{"image_size": 64, "num_classes": 500, "embedding_dim": 64, "activation": "silu", "depths": [4, 9, 4], "stem": "deep", "downsampling": "stride", "init": "xavier_uniform", "lr": 0.0024, "lr_schedule": "cosine", "warmup_steps": 400}
Rows from block 12, named by matrix and row number. Each number is 128 + 32 x the weight over its row's rms, rounded and kept within 0 to 255. All counts start at 0. Numbers have three digits each. After the name is the row's rms in percent of the matrix's.
# conv: 3x3 conv (model.blocks.12.conv.weight, 160x160x3x3), inputs 15-29, a 3x3 kernel for each
conv.37 097:120115154150113147164118135146141112143141120163150150154176123151158119156169158100114125089097105097099089107110115123130140100108121177167155166178155190203192130109104137104122175134128172132156155118152176145173151170160187213205192203190173195165180180160181175150076126136107172189106190165127135143158171165174175158114119150113122133101104108148159185158155147186181172075108109083129119068095089
conv.38 107:148156116132133095117119089138140142130123125134120096137134130128127136117135141093125111096152116090151117164148137176153148175159161145208184145210201126189169113097126137130111103123110179169151192178155173167156192177146178181123189192121111108095112126082114123076120106109115096097108081093114124126115137141111127129162153129145157130141154127082077084108095088116106083106125117114129120119128126
conv.39 099:093103112089095094101102085094101099102115105110116098129079064140109089127114098125140139117134105109111065134137128124126126117115126113114070095108071114116070137114100128112082128128086149114126134108120137111122133135128106125121089117105077098073074106081065107091119134140143162171174190182087111090110141113114146110141157131132140112111120090115083094116086103116096111104117131101108127114135148
conv.40 089:154133136128120113148146127094107076125125093144150127127134150137127138120105121137153134148139129128134127107108112131135139101109121173173172166137148164135136113097101115126143082104141125129130133141148135139164128108089133096080142113090143134150163156162122128140142118157139114153115087105186186172165168155176178167159140148169157169177169182140138145158150148122124125156142125162164148141139131
conv.41 091:140118180141123183180155198154150157128124124186190197115110138086124155074123151142149128144134117143145136144119111185171163174167155109105131112104130133115146063096100142162139129145157081098076073091088026087081149127107146149154164184214145134129122119123109088100065083123079085122098094123113093084107074060124096085155128111118109106087083095116120072111139089110135099075131101089137107083141113
conv.42 097:105115107122145138142163138132160167144161170136157161132139145112139158083132150091120088095102079077088071096110127104115120097110120162137156139119126147116117135114160167132157137099136172152152136130161144156186116110100104100100139124103113108162107091137154119150164143160127103124160118130172130119154140127137140144121096095134113120120097097090112121099119141109131147157148159144140148138137140
conv.43 093:080094100084104108097134146116143135111156152134174190086098089094098097134119113075085081087092079105105089110122128135132130151120118146128122159158152136140138146131116122084061135116121160133126156129137127122135108144076143199153095186149121132143122121148107114154052107073101132086098112079181169154184167146175170154114134139113123137117122130146126117116123111141146135116129119098121120075091084
conv.44 095:141133144119118134119132139093101109084097121144161169108133133132156155103123122124119114112107106145140126084100106102109116075084090118102116110102119119108134067089081093091102106093100105120151141148157164170180072110121099118124103112095089082108100100121095096118142103091147103085116085086140117140118093107122090093091101114086105114087101108099139139105145139112142125115102118130114130133118126
conv.45 116:114101124113095125103087116127148151087099109156192197124120178111103180095098158085132083088111071118119083131132127146148140149151134113116134101104113082090092169160150136143139158154166124157134114148115120159128097131083112160117163184128080049121097070145107084150107115107126118109122105104135145169111127156111132156088098095109120122119125122108102109097101119094101123109104136112116137132124149
conv.46 101:121089117089085115113123147114132142117131134154166162144171191198199172187160152142139152133129146144160180126118130153150142139142146176175149150162153141131148119109143200149184163127167117102117103072122132116113113116101104105075053059057110112078109102078076088081119131128123135126140138127075088088075075067040051050121139141140156152142155150104133147111156166110145158105121123116129121141149142
conv.47 108:139108140107075097127098117117150150158207204176213207158181199180185212168158194082097106124124104122108082099117122115126109121125100142087078136079087155102120114100139103093123118110123129143160122151160098143160142155107192212153167167130152151173166171192151164189153143142130125114135119111185163169176157159192174150100112125101113128094114125137124104121122103082102096149153150134142151137134133
conv.48 086:107102086094077073091077060094133125101115141124134147114137173102113147152153175073072050095098071074089057085097100104121116105117113139152138156168150134137123143172152146166151138159132079083060118098078113110060121128118126148152148147159147148139135134137125139162146103138124076114172139145198175160175137131160129132140154121154164136136145128099117106112111108094091080110133133147163173133151170
conv.49 116:080081099092091097100096086102153153178201182217226190125152120169212175156194179120137148125133150145138150107129127161183170132153138107100104104101108097096112129120137112100112122119120120115134124108120138125126064091053131130080149131081092107139080105138092113139189146152163131152149128149100088115096078099110095116105099099129122107142124104142154159160179187146161151111091108127110130116114134
conv.50 101:110108115107112116087088096179141150143115119175166175153146150165143139161150124146162168141156151139148134156129115151142138184173172167124120198155142166132115095119137105130125105118102189170147197179164169163147156134087151149124148149118071080093074084096078095107146122110169151131203187175179146115162128100147132100123117116141123116125116117083114139085099107067075078118143134124152145121145143
conv.51 105:125121099106092075104086080167162135157146129152162145139153128121134125127144121147120147165142162168175203149181143129166144080122112119131140106115113108101081077118113102120114135138141137110109158150135165150142098091109145129145184182181072083092085104105094119123122109100141133130134140139159140141144127126128111129088091081100102089097101086114162149131172141164189137174180150192181158190181149
conv.52 100:118105149103096132130123148121132114145161143133150136155176157125166155108128146051083121055069101108130147101135135124143146115133125132119100117101090109103088152160165121115123095093101114105149098095124115106152061095076097123092054071040152169159151167168139149144118116125083085100134136138110067102103072119109088133084102089092104101094111109169179161128138125116150122132152173148171180128151149
conv.53 096:119118123127136136140156160205206217129144178172206233129119132120129151095103108103104131083103141099116149142147148143142152142151152082061060095067067078049042174159183166141170160132148174166130165151113170151112029064074050093106062092094134124191121107165127113163159150148170158156161149142168135140133094115161129148170163143170172143177180172170150172164142180181170192109107120111108126110102126
conv.54 088:158152155132126134122106106163136134166142140119099090132136145110126125130124129093100098143145154131126152159159163108122119101113121183133158134104137100070108084080091044059089102078098112118092154161126119097075166178147206207162110104094118143175094121159080100114138145150151175183147164173200141123175134116134096078138142146128138138138136128168185138182212183125159127171179168167180163123153136
conv.55 100:106140130096124114095125109143139134119119124206221215192161155175162149151177151110144104113132108133135109114114127153172173150178186086086093116114124119113121100104097095091085131106084055054030087082046083062044095083041102090062105101083142112118136103108161136150104050097107047081153084100182162159158132134151117112190178167178184168179184184170165155181168156199181173141140157152145166137125152
conv.56 099:141118102140124112129112117119114093136127121141126122156162171146148149153152162130092087148114104160139123123147139138149130127145118082069087033036056064064085184191188181172191227219221168126153119096145166174213094103105060055072087061078129104108112094090107086080110121094109119097114136114117117125127114111164159164128134148160173186144160177111099129130115130143123119096106102124137130113123102
conv.57 091:192174148187162146171147140120145137124156144189199182124125114104116106082107101165159157169150158165139115059084063106136120094118102142142140124108107140113120092141125075124118086117111160184175154174152158161135101134107123149099141160114086083121089065110109079115089110118138159150136158141130104132119085110133102120104090108100087109113093116116129105125127110123132113090085092130127127119127114
conv.58 099:113105110089098096105101105143174155154172163205226227145138159133142150125158165142134092138115093157142114179192174198216201148187185089095120114108115132121118128144132114136117139131095098138160109134152155160149042084063084117112122156138147144140133144150100123148095100108081085092097100088127123114128120098125120089143091094132089087142107112122152119131159132126153159119142125123150132120156128
conv.59 098:128105107144117105155126119154141129170162138167135102152174183156165168143137152099124168139160178132139148146137132157139129131119109146123131151123118172132116135124162152161175113137137054069088060064083053068083204163158189152144144120116149146124136138133130134144113119131128138127095101096111109121138130132109103112160148155137128138163138151155152137138139120127141146126151128125152113123140109
conv.60 101:106103089127127110102096087113108097086098085079089075097084110113112124141146132142141158112094102142106112113134123102133134118155172168117080181137107164118098077081094105077096111092096147137160128109121147129123159189159130162151110151131145135118133113106150123119132130142134125145165164185170173153150147141139123101145145159139158174119142157113101130109099128116101132165160173155147172159152181
conv.61 096:119128160120119159123125171083095102082108111111135123134110119143100119140089104110130098136154101131125078125132128141140147147146156119158190112149182127151182135121123110152157115135154107093097105109102123106110148121133151099097142118123160140126137138153117119154095081100115098106130126145121133127117148141115145138092080087110101095111097091155130115165147136162150161112105109143140139109108098
conv.62 101:058105110105155146116183169143157147086098106110129131150128108102115120095094096146160155151157157144166197115156148108152156092139146081099079086097067089086030153178177199169149228218147111118150122121142079099100123116089098091107102110107114133115127140143098119134121097150088075129109100133201189161226214172194187167122125119128109096132108084110115140099103123060056086127133148163162159139155156
conv.63 107:078075075120107087137127110108141162111135149158157162111111163101081136113077116149128119153131104158151123096105113134142139147157150137172191135165188111132146120101123118132123102144134129110132127126150139137162151171209137150156114117132152118152134101137139126157114170192153189205207231255150136125152122106122103094162138139145128148145138152147109111120092107118112136145147152181195186154178164
conv.64 103:161163170149143153158154133093104115078094121126146161137144148132139151129129150169141135151132153183169178124127129109122133065091113128122143118112131111112146094118115098118116136145151092087110092085109141126149095123164077113162124115146122110117128119128121104110103100085114130134089099111154144116130128113125138130117124140131130144141141147078082112113104124127111129127136117114131124116125132
conv.65 099:122121126118105113107088097172149126184147146167145135103093096101098117092091110158128162157114149164152166135128142164152154147153145129137116133138101114109067114130141139143151105127131079089099098100122116118136109116127139149133117132115138145163116129150117121142120114121131119111165146147171165162175161171184172166101120139084105127072085092116102133087090124105101135139160146176189174146170156
conv.66 100:113123093112123090127125091144170191150145156132141171154113113156104107132104120092177168132184169180212210137143123118129127123145156076086074094098092107101103119169157151169154159155135130137121129127116108110108093136129077145149087140150124099138114078114111085097140131125136130124137138155148147163147127135134114115112117085106110079082087057175164138167147131153135110116109162127116164138129163
conv.67 106:112127099139157123104128096089117104093109087112122110110129129129138139105107097133143128129119093157147117105106111113116117099094110083111123096119139080098117113109126120110113139127138169154166146130140119105112161164187159150174184176176149150150132146137118130138099121123104136148066110125115138135102117109135141126161161174170156157177161160118112118148135145148146149154148159147155153155172171
conv.68 089:071093090081091097103113125105153177126140147158172178122106124108086116126097110117130128111129144118145150150145164149143157127139141115108114121123120135140160132127152144159150124140137112138163103122145107127144124109100152113104154140146157155170160166158156162143078052061097070072129124114103123118134156137134152135132125123122109119095080091149132155144120143165152166093096099117137126096105099
conv.69 105:139140097149150111113123102148145171143129156184158190140115135128103131138134151157142095160159107171161102067075106091097124090095124128145132090128130065122127132165100178200160190202166124135136124144136116119106089083120073080135130154207128141172120138164130135153125145143160197216167203222186177145187159133180165145130133123120115110112106118131137111145128096141129109132093111137113124118112126
conv.70 092:043052046032047037038067059173152155166163169168158156118125151120125167136151189136155158152178179169196172170153152171149146186170152118148159145162168156162153100126109108107087084103082095094075084097086069093086136153176123142160114121118163131159142116149137108141105116115123120112106115100123147152146170178138158157150162159133154158147166170157147119163149123157135129139148176144135165125113134
conv.71 102:120143122113135114098130099134119095152131105167151124160150155156122126169146136184195205208233244209236236106075087126098101128109093068067049087087064091092074110120099072107111067092096139124103127110103157135122111097079115067076153116102116096116124101128093073110146133141138127136130117120118121124110109126135129136155151126164161143156151128117107083116105084108103096136126130123122145111108130
conv.72 097:104141132116163147146184182104113117099116125080100096174165160168161162171167181152178154146186164109169147109122121136140129113119103144129100153125089127106073088090102100101080086094086109110122116116125120143159083106071077109085096097074171135133180133137165133144129165169138164172128150178122125121147166151140157143121112116109103107126118126177127134122092110146129131110117115109109110088091084
conv.73 102:141113123126106104131109119145172159137161146124132109083089089112102089158134114067100096084122126135151168098107118075102104082098103086129102128173137088131111142140150116133137147152170152128111137112093133097083111139096139163118121116094092087093087082102099110117100118109111121109120142119075112129096137162134185203119104105107096112117103120098107105100107110127126123098112135106116128100100100
conv.74 104:123146130114118101087099067164155131123120119120117121173134142159126128168140128067072070058041055073057064131130116125122112126122104110111115118119116075086079115143121107145135125171148121137162142144167146120146175134161156127140145112141134100091139112093159137110099163148148202168173207168145128127126128127116123132132115134125099110131103107150173178167176167179179167137124132129123135116108118
conv.75 092:127142124131133130113120115155131140121101105183153151141140156103093118127090118145091098123090114152131153134130127140137134131118124195167134191164122183155110054079043080129111074126120050074071082114103055095124122125167117128154111108126126084090117097114119105128066101097087123122057088100156126077179146119169151147141151145123139141096123121152150130140133110129130103127130121131141126106107104
conv.76 100:171150131161146139181164146148127102146141131134148126139144127108119100118121121182124095166119102175145130099097115102099127088088119099064051104082067078070065139091123154125144110072092093103106099101106113109103138154149099123142094127174155122101160130115154138134128131109136125099155161128132145138130143137109126119151137188149137182156147176148120113109090097100086098156180119159188116133175119
conv.77 095:140160137143161139149161149148144111113112099145139119091105111117122117130132138155130147125119141153169178100106107106112115096115110154154139148157162149174167087080103076077116065082122149138136127120118129120111186141121171130120175161126128133132139141130137134122129110112116104121154148149165154132144136120147142124155164155170183170156172164144125137129106131114106131197181172189175162164162140
conv.78 110:104128131082112102089117097115116113130131133137124119128121149115090113104096122148138167152136178141130146087113099100122101103118103079058055097100102114124118111099078102124133074084081101104087088099088097074069084087121104085110104097117133127120130126125123128140113153134132157131134165144102125113117132120117123106114103100088089093089093102143137141130105099132113112113113124109123120091091091
conv.79 088:122116094119117091147148133180171160156155163155140135137118115124095117136133134101099088112121107076102087181180164169168153182186169088126168086131178084123194166170173175161133187166139098114132103108109105115118142145138117105112130114113149118162140103125145108124162168153171176150167158119140138103147158145126142132162139169180162199198185211131132157111120133159150147102113121119124124109120117
conv.80 099:068092099099114132070087103158168176151141149158140145128127122121124134093104111157169149151157156197196191110127138121123128112103106144144125114112106103099094079108086086107083102098061112131117116118102082082075153137135125088097135087105140148114135147103128125068089089112101126154098114126132137125121127128122123127162165161165185167139147150111095106137133141145132135107150136106148130116155140
conv.81 100:173199182186210211175194203140151174151148155150145151141150111162171131165166146060025056095050066101065066129128158122132143136128137093115143090125134115163172115111095097111120080101081223194188189173166173164169169117114178135121192146114150155131146147139160159144111106116125112121141126124139147109130140112158172146094089076098090078115098092174186185161166188133144196126124136124132148123135145
conv.82 104:181205172200221175182203162125148167097124128118120119069101131096114135112113134106151156082129118076155131086089107103093114091083109091127129090124133071080081133143155187172174184167164163143151147138136134131141123145142102125113116133114197178166196187176196189176142156160146164178140160177143128128134121125128113123139139128119114098116103095132122142142142143181177171113114111115113109140126128
conv.83 098:131127128157158158138150144096105089119129117095119108154159137120142114095124121093132168060097134068093134086113079094143127083134130145159186147164191179176203130123115175157142145141141106126130105113109142154123117142145091101106117123123117121121094114124110129135124105128136109128204180179159140118138110105107088099080096114099121133089097116117120121122136127123136134122114105134127125137139136
conv.84 090:212180165162138125144139135096109134125132127129146140151142140157141125173144141157109096161124128136146143061092083075101104044059072143112099112085061127085050214182173144120130133150138109086081124115102115102100130128132165150135138107070162180167146146153126141140099104087081090090089094111191156120168146105148141112126127157117122157115118163146139130136115115126115122141128098132127101127112093
conv.85 095:090139148095133141085118125075077088089106113085058057116114102116117113103102119135132137161163192135136190100105101103106105088082088134105072121080060130095084156169139170197194163182177141130116134125108123106090115093134101066091116092103131124102124121115106114131145147158151158156143159158124122111115108109126100107167174122148146110160156105108097084152145150139127140164152141131118140106095128
conv.86 093:136147153145151165174183190115124104121122085079088051141126144138136137119129114124148161086094114098087118133116120121099115127121126067066027080081037074083051122132133123139149106139125089091101103117109128136129088111091084114101068114135169131135144118132131129146135153140109119118140143127132132107124109071126098072130138127155157141135148135132128141141126125160145137103085121107078122122099128
conv.87 098:151162150133145131106109096179179170168158150162147141186187158200199165179178144146156122148143114157159152155150161143136150114117123083086069081101076047058041127124126128110105149106082132150156131128145144149160084099128080082094072090093108106109130138142154173157133117116116118134097111140122111116118115120126114125113122103159152135140138111088094110116110120106105109131116125131111139095085114
conv.88 097:170150156160129144167151152153141149099094108090083073143117133137138131141137138169179158150138123153144127162146132160149125128124114101084090129097091118088067114124147138133140130130147104106131134126122144146153109122133077105110068103103114110111106107117093099124098116125103084095125108112167153182127133177129139183068088097081118125096140146085069106082089122087114152114120140112111131100099123
conv.89 097:138146162149161177159164173160166169186173179157136153157176153170162155158150136132156165121135184103134186135137168139149183171181208211199175208205198208204200192200205190165166172117120159152157148117114187143139117070102082049075107075078127137158117128167143164206158128125148115118187161176160132149158131151143115139132138143132135142135131135168172191143135162153152178149133147120111122116114128
conv.90 102:099143114117160133116149138129156136140153123135145127146136161147130155117095126116134157102126149078111137116125147118134149125137153170140105194150094206159099157190205138171182117162153118134094120130087120125068123175163100159176120120125152115115152112141139106128164164132151138110170142109101087086126115108108091088158181188169178191149157168173187143123162151095135137155135124136124123108110136
conv.91 105:147119102130128114137150139187183140201184156141145127119137123114136125120115126155094073145096095168141149145155169134150157126135139204203222175177203182175190128081058126090066120110109119099097144127121159156145129137135141143136115115082141172134123160141092125111121134135104132142091122136131122138139130148121127142115134134129140131138146130104095102078084114048065086144148131130128123122115110
conv.92 098:117125145128139141126144137107103095117119116093106109119110131126135153086100105108099120116110144126114148167141116179162135179169131143098110152111124144115123159145146164145138183177165134132154092094121140150177149153139120130093144139119140128134125103107118092086148168176100100116165158146147127127140120108130116106135124095187168160169149136070081078084102090104109101157150121179167131175174137
conv.93 094:147145141144135126141134126200199212156116127161130152110081115107079101113095120123103134108084126188167178165140146142114113122104106143128120155143108152134102106125150084067094116082092155145130119106118136130139162149152182173182177173177150135156166145147170151152108126128095115115104120120144146140106098095113112110132111111144121124130105133105131098165158120188179131124097101129084095156124132
conv.94 097:056100091070117091069109091081109093160161148106106101127138141108135154114148155092108123106107091078074048150139149148142154129131110136148162090118146090121146132176192125171174138179174131132115133140117137121107149130135156102107146099118137114084138127080132120089105091072108109091100115119143164155177180176185176164092107115094110109091095091080094118114107105109091096135131153160144155168132154
conv.95 102:102096092128121134099098124129146119125115084178162138134119119176159145154146120097090123103094127106092128085109139133155175102122147119106108141147160130142162110107108157157137125141097099107135120132140121113090142111146137107123163135150141146106153155131149166152095101103111107125103098131132128156111091126141121157177175182156158165124129140127114113161129132162126140147134126145137124126122111
conv.96 097:079090095085091099074081087130130128118135122134126120131161158145176160140152137113119079090100066107121080100109083142141110121107089159142152178157161188170177157154132171171142189203164152136125157150145149146151182122117172108107220181154070106077089135120087118100066097101110130123105123108165127129148120108163126119119106095128109092108093067075085076111128119122149142117143097134161116139165128
conv.97 099:114109140108104160110109166105104124114120128112118131125108104146128103166154118110143177115165199129159184100097108091089106085083091113071070112082089131114128102142130121132123147152148151151134180189176172167145135120111155119113122105093115152157138174155158195164131133118132134118133153147147138138159152169191195216114118116135142127101098083163180180174185166161165141112123162104111143100114144
conv.98 099:086104101078099093072078087173204210167158164202176170154148128169158132179185147141122113160129104175152113125130151131145152118139140106092079122125095113100098071081101121126134138133125070069076090093101090086087134158159115154184111163174124132123150162146128135125156155136171163150146161146116102104123114122121111125129120112111109110070075079155147121191157114188138096113080098151116115146123124
conv.99 103:158162171129141142114124105120132089127145111112142116120130143129138150127149160147092066141101056125109050182177158161164149140132127093093110104086090116091078133132127148129135134096100155134116148130107131131102128115147087107131066083119129109096119107107107107110060064049075072078084099116150160143159163144150153140104100139095080110104086111139128141128115129127140140109123098108125108088110092
conv.100 103:133125131152135132145133114113100131135124155158139158119122112142155163159192172137142150137143141147157149146103103136085086143096101073077046059090085062115109149163160154170175147167207166152135158154130151141121154143126170152160125109116123116102143127122152141121102106118090091094159161156100115116119126133092122124150144137138146142100107112149140139122124122125120109100116090109117116120122126
conv.101 104:125097099153117111161134111123139145126138168162168176141150114144175125145195145148136100170146098159126056104107124115129141096122147134163134146168155130130121068096045099111088100102093127126140125117124127130121111162199146185202125144149126154158139172151135178167087087096117126149135177204163184208193213230174183193097113110108118118102116106147130162135133148116122127104116138144156171133153169
conv.102 098:117120102095104096089096086102080092121109104122124121136137138111134140098112137103071062112109106107125122128114104116116103134127123189202207209206219201202207092126155135141124124158117126116100108126117095139142162175163162156151246207183144096125163121112188161145148161176138142163149162174139161146140169159131148146111097101129124119123124115079089084068078056055065057142116125129106113127107114
conv.103 100:123146122109156146128172164119132109142164161117141151134146137167191178139169166116106114109089103112100126108126126109124114114127125148170191139177201146188224136175181143155154188177168095115100099115116077087065091104083115126102092106073079114101099133098102134079126106101136114109152120115112135154125145156126127140124132097158178134128140100094109105102119123096096082141141164124118133135137156
conv.104 100:159167156136130113104103096067112119085114122097102119131142145145141146102105128135172180119124102142120093121129130147147151148153140151176174186206197151156149113130109145165177129110131199226240188184211174157175056076057102118076106114064116128112131146128136154135161186181158187182118160150089106120141141152130119098128159135119154129108148134158133117145125111126113097119110126136128148138130154
conv.105 102:135123140154126141145129142127125121151154143130143139184181191154163198142150183120117128117135128122163165150138133151131123128117104077094098080094092100097100072094066081099046081121072152147096111122105127152130087105118046076101031050097085103112074096090043061050078089076066085060050081056107091080111096081129120111137146141142151153130148148119136122156170140140154121118114099096103081110111098
conv.106 098:115133142119122142139122127124150131139152137128147143132150156145161159114126140072059048072060041081076035131127139113115123135132122069090074071115096065104092134187210150149187186155173129115099143119122125121126154155142150197183192247210107124096120124097118133109119125101150168152127175177131134136131138147147166165097116111128150143087108100040056102080086112088096123094105130091121139087112133
conv.107 091:176170128158139097156158123134133107133140118132134129060085084068089093089089080142114097170149131159135135113113112110113108109113110167178182155168174156154154128096115141086145122063146110080079160115140125109121110124146126131113125133080067076077070078062056066051121113097130122101111107090092102096090119132090126141087108123106129151144153158121108115113100119081067086102098091109110092085087074
conv.108 099:143182187101114128122137145132159157136160156084091082098152109141182124125141108132107153147119152131100128125104100106087079081070058086069051095086076076075083101150122128204147096150081148172155156173134121144124158148059137143069066080038131164126138185135111148117167146156159122130133120130162172151169187158121125100100142115062101090059101091149144135150133132153138134111147143118164157120140112
conv.109 102:161149149191172174177160157099098100095110117098136152119165139123162132108122115126119178135122156182161149114106124123123138126117127107094078094080053076053032140117107119099106147129125116073075103081109108081109110113157088101114103130121120120136130129131161157148089088078097102093112123110182186144148156132135148134146155180161167191152152171153136151159122128149121117136117115137115119129121108
conv.110 105:142123104127107086115082053120133129114134150117133146057086109085105110093105109093064048085077071107098088114133109100113092095098080066083062084097078064068043165196183135185176118140130068120139079132156114139148117104064087092074077078090123142099145154112137152110095105133154163181158167181157151142147133123136133107103133135107136151118138134124130121136130129133116113125128122132140127115112110
conv.111 095:108140166126156184132163189143150172143158182144165194161175189186207213197182176097122153103127160114120152141160169155165185185191212095090065095102078111115105112107091125135106141160136093112099103116080094104076163182170155167162155156174132107127122118132120110113172126176136079127170113164101087089114102096101089085166163158158157148147148144130140135153168151132137118153124137125119128127117119
conv.112 092:155140133116113107109120114134125105141129113132103088107096061117108101123127107164125128159127111179112090129132132107096106112096099094111123081094115089106117119112143080063084119062095100090116124098121109092115173158138175166156198169172075120079094114064107118074116128145114116145147131171083080081094092094121097088129124134175177161186173155111102124122083104112077080126145142119126113130113100
conv.113 126:112079097100066090133123138125134140136147151123138146125129114149169176146177169158158142125127118126124124109121120103106106095095098091115086106145125100128129118128117150141109141122112150133142133101104142128137077100078087112087086108082100124107099117079113117084130111101119107093134126124100104125103114133102107126105113115104119127101123126135122138117102139141130149140140159132121140133121133
conv.114 110:170124128150098106156123104163126146165141164171149177108112117123140154150162169131123120110117135084112128188143148166124131180153161109094066075065056074064053140149164155167147110125113160154150147148143135155140124107093115084079127110107154151137158148139143130117122122117152163147181192173139109115131106121126107119143133119117110111141137142096141156098135136099118128136130133125115131109095123
conv.115 110:093103136122137162147143144122121139120115129142130131109107131136124137174152146069060084093084102110076088128137129129124114138124131156149132159163152125141147159151149134158168140166191121086103144116150136099120075082115085074091068063086102122113100118112091102097122118138137114135149128137094113108135144137167176155092098117108122133095110115143133143151112109142091106170162144153153144132140143
conv.116 103:090084077115103099102084076122116117120121129145140146142164169134151151143155150121105117132127126140127140153123112155124124159134136134148171145157179134140158123136136105127126093125149136130120125123121130130134135115120123098095121100086123110132117106120131108119149154168133139155153167175127137138120133128115120113173148154196174173158136134121129146109121138107112130122146142137141142137143133
conv.117 112:076059076070052059089061079120135133122135144126133134123122111146141137150147130095102112130129123113099083128126112127124108151145120111144149131162166117147146116100083098099100079077107101100087093085094087082104138108092145112092169143099084113095095139107107146117104137138089138148079107114090126132084115121059096103119122110156161136127137115102083096125109117111103115145165185160175197161160184
conv.118 100:113117104134134112135125108141158157070129162114169192137165190140148186168157190124125106123143147165178193152165167124140150117129153058066076089078097126106111102127108090132157097128153147127129142127112147138128060076022089136061103180109120129172122116155119112143049066084060059072103105119133143127109144147115159177130142129139151136122139129116112111076109120075114141109121136106140157102132151
conv.119 099:108127152097113147063095109100104132118111130135131136069089109084106128098115152119096095130121120127129145120097101113087104126099117164156152150132133127105103148119076082081070069074079158155154154167171155158179087095112082089103076073079144157134161181167171178173130098110153121142176140164183166153180169152192180170070089059104126100085115093095099087107117100074094091147146121143143117150136126
conv.120 093:109116084115118090128147116157163127169180136127126090116116156147131170165132160055068086072075091070093132126117105075093102058084112133149163121146160125141151054070090075086041103129101087119133106126128150160172159115086126087096099041066083085094104113122103125134079111109072110111086100111105100097104108104084088105080109112084114110080098099141132152161152149163173181156156163140122117143120120
conv.121 097:152169175127142147114138160145137177146122151157131172158127123148116112179150138171182178154173156118137130129106094143124120149117109112138109123145131094129122126136093121121080120110081148154142152139155126136151107119100115141126060113122115124119112119110114116107134098108134111131108105113054076086076086094069079084112103087114110091101103093174142114155128089170139113159145147156130145150128152
conv.122 094:157151174151153172174167198096115126125160181125159173146111111132114124146125129140178176135161158144137134167165179150153187151149175020049029047079033026071025098098135092082111089080116135125077137130087140115067116161125119143121120153151173168193166164185158165186166154168141127149175147153112137143144179180125166166131131148123113134142138150115107091114093089147112124109097105127109105131121108
conv.123 100:049061059056077052048064043135123128126130111125142139143131124102099100098103123134116127134126127162150144115122099108125127102124134114106092147135115112126100121092112102066085108110107165149121147132117148129086091096101083122112079113083125119133123102110111084090134119117098086099102095120156150104138139099112112066098100121099111133090096116153137128132137138125144136143132098112120107098127114
conv.124 102:122124128126127129136125122127140121154154126187201172115136135141159146128149158125065097116065079162118098104122108120137122146156146145164188156149166140131148106098115123129137134126112121101097116111094109091087137072013164111059174126055122144124129157148140166152158156141165143122191164140096110105098107087101106094125091080141112090137105085108138151129153172120139153121144085133160107121150113
conv.125 110:164200175162188148155190152162161156127135135122127136129135165136120158126085110149153120138130109159152130129140138158156150155158147088125126101140143070097093133107110119108080110105079113092093088064063093084078113122132109114136132135143149130152133104140148112146118141150113153159131163160182177161149137126136114105131109092120110090132117101131097074114078075156130125134122125133122116142133126
conv.126 114:105097103102093110124105127129132131122120125155146139170135132121102118117127124144161108141135074148129054094089099127126129152162162170171127176179149124138140197165162157118108168115076148149127143129100115097081133127121094087095130122088135129129138119120150146143093111127126136143128135142094138129123171160125148138135119117129114110127123125150119105133085078143104101142143130147136133139133135
conv.127 102:155144138154143132157148128112112092104103086085094096124123129102096129135130163086088072105110098107118111102105109104113120110114125113122102111139133086110102173132152144106147149116119153170185143166186145154174073097092091102099091087087116118113120119107118130113165151157179173168173178160146156130150171156125148142142145160137130141153148154106122120089101101096106102155169157128154158103132148
conv.128 097:169142168123103141145125164121109114119098094071050056112117136125117111159146137136109101125105113130124135187167182159148145145142138136128095134131110101087078141139105150133106116137120142133146142140167137141173123105119127122138138148146116129116120133120105120119073062069076065076064053066165147153165166177161157173160164186156161179166170186175150161144122148160148188128116117124114116129120131
conv.129 105:123138138163166144146163142140149150155172179150154171197158166193156168217196195076139109106158132070105108151139117150132116137138127118114123116122130072089105106086126091075092104091110132137154104128154097099135204255197225255183113184110157143168145135163135117163137127146159154156171171163106128118150168149150145120180179173177183173175194191109103114095098103101100112135134145125121119125113115
conv.130 125:078095116078095123068070076109124115134133139112114125116128130135144152135137163140141124143158151138157170131119132115104126123109127086092089117123124125125110149122161131098133124122173104077080081083097105129138107101072127132111113142129113103120091086100110113125134127121147134155153147161122126133127123139107124150088091115090090117120108124152136151126120142151156165112122116112122105127137121
conv.131 104:065079073076078073097090073090119106089115091094122115113132111123136113110108079092108098083096052055076038130131135103121117099115107073121123082136127078124113098096110114104097144152117078094100097109101087088081152171183133167164069103118131134143132143164130131142112064073106056061080044057091087107090093106092096111112121129113112122118115116141141159144133137152130127117116147101097118109112136
conv.132 097:156142151130101117140131142149150139145132116174160159158140108132128096119118090099117126120122114150154139160155148149144145140133146059094078066092064030054007136118067127104067109101075166133135165146148159145165139157149115129138123147138119118141140130153143155153103127101118157116098132091104113115115126135160169177104098099101098111092102107077081102080099134083103141088078070093085073102096092
conv.133 094:125125119131131133170158143161169166121131145142131156181188159168160141176150152109127102101128106100105079118106108132110111173137140199230250203209220182188202131137125132151143136138144132126104124124098120119096070086057090084034146112062164127127139123139148137154181148151131094105156107110106106105090102103094095094139140143142150147118133129116141147094123130071113143100119113132148119136140109
conv.134 098:147122139137125135162158164093088087111121125137132144114116115102101101079091093098118143117124151132137151140143146116126134081089106165188176191217189251255242058030027103097073110093068086113134136141136150136117174169176194198222192233235105131120116139154101126138133125134125117132137129155144165155178190184197218234104116114103112114112109109105118121136136136175147139171169156193183170175165146
conv.135 101:090095095092106121087106124104080086099091110104090109185151135177139124173139128137130118110112118158158171136123128113099117147136145143151145142147138110125126107099091091109104095097136128127116157168151151159133144121144149110130145110136137110126133117155112117159188126132157101117149104130171172160155157151162162153137132107162144126148131101142143127158139131158136127139141126121113108127107107
conv.136 101:119102103114100112129101111084094099111125115101122098128112113117129128104108095170164181162159163169182151125136152120139151103119135105124118107138127110151152111111064127128095099091087082101095104121110096115103090110086124134102130141119163165177174183177185175156077138124090155155127164146107109108134140126141141136140117123147137143160147151097120105111119109113105085107117098130131113137138111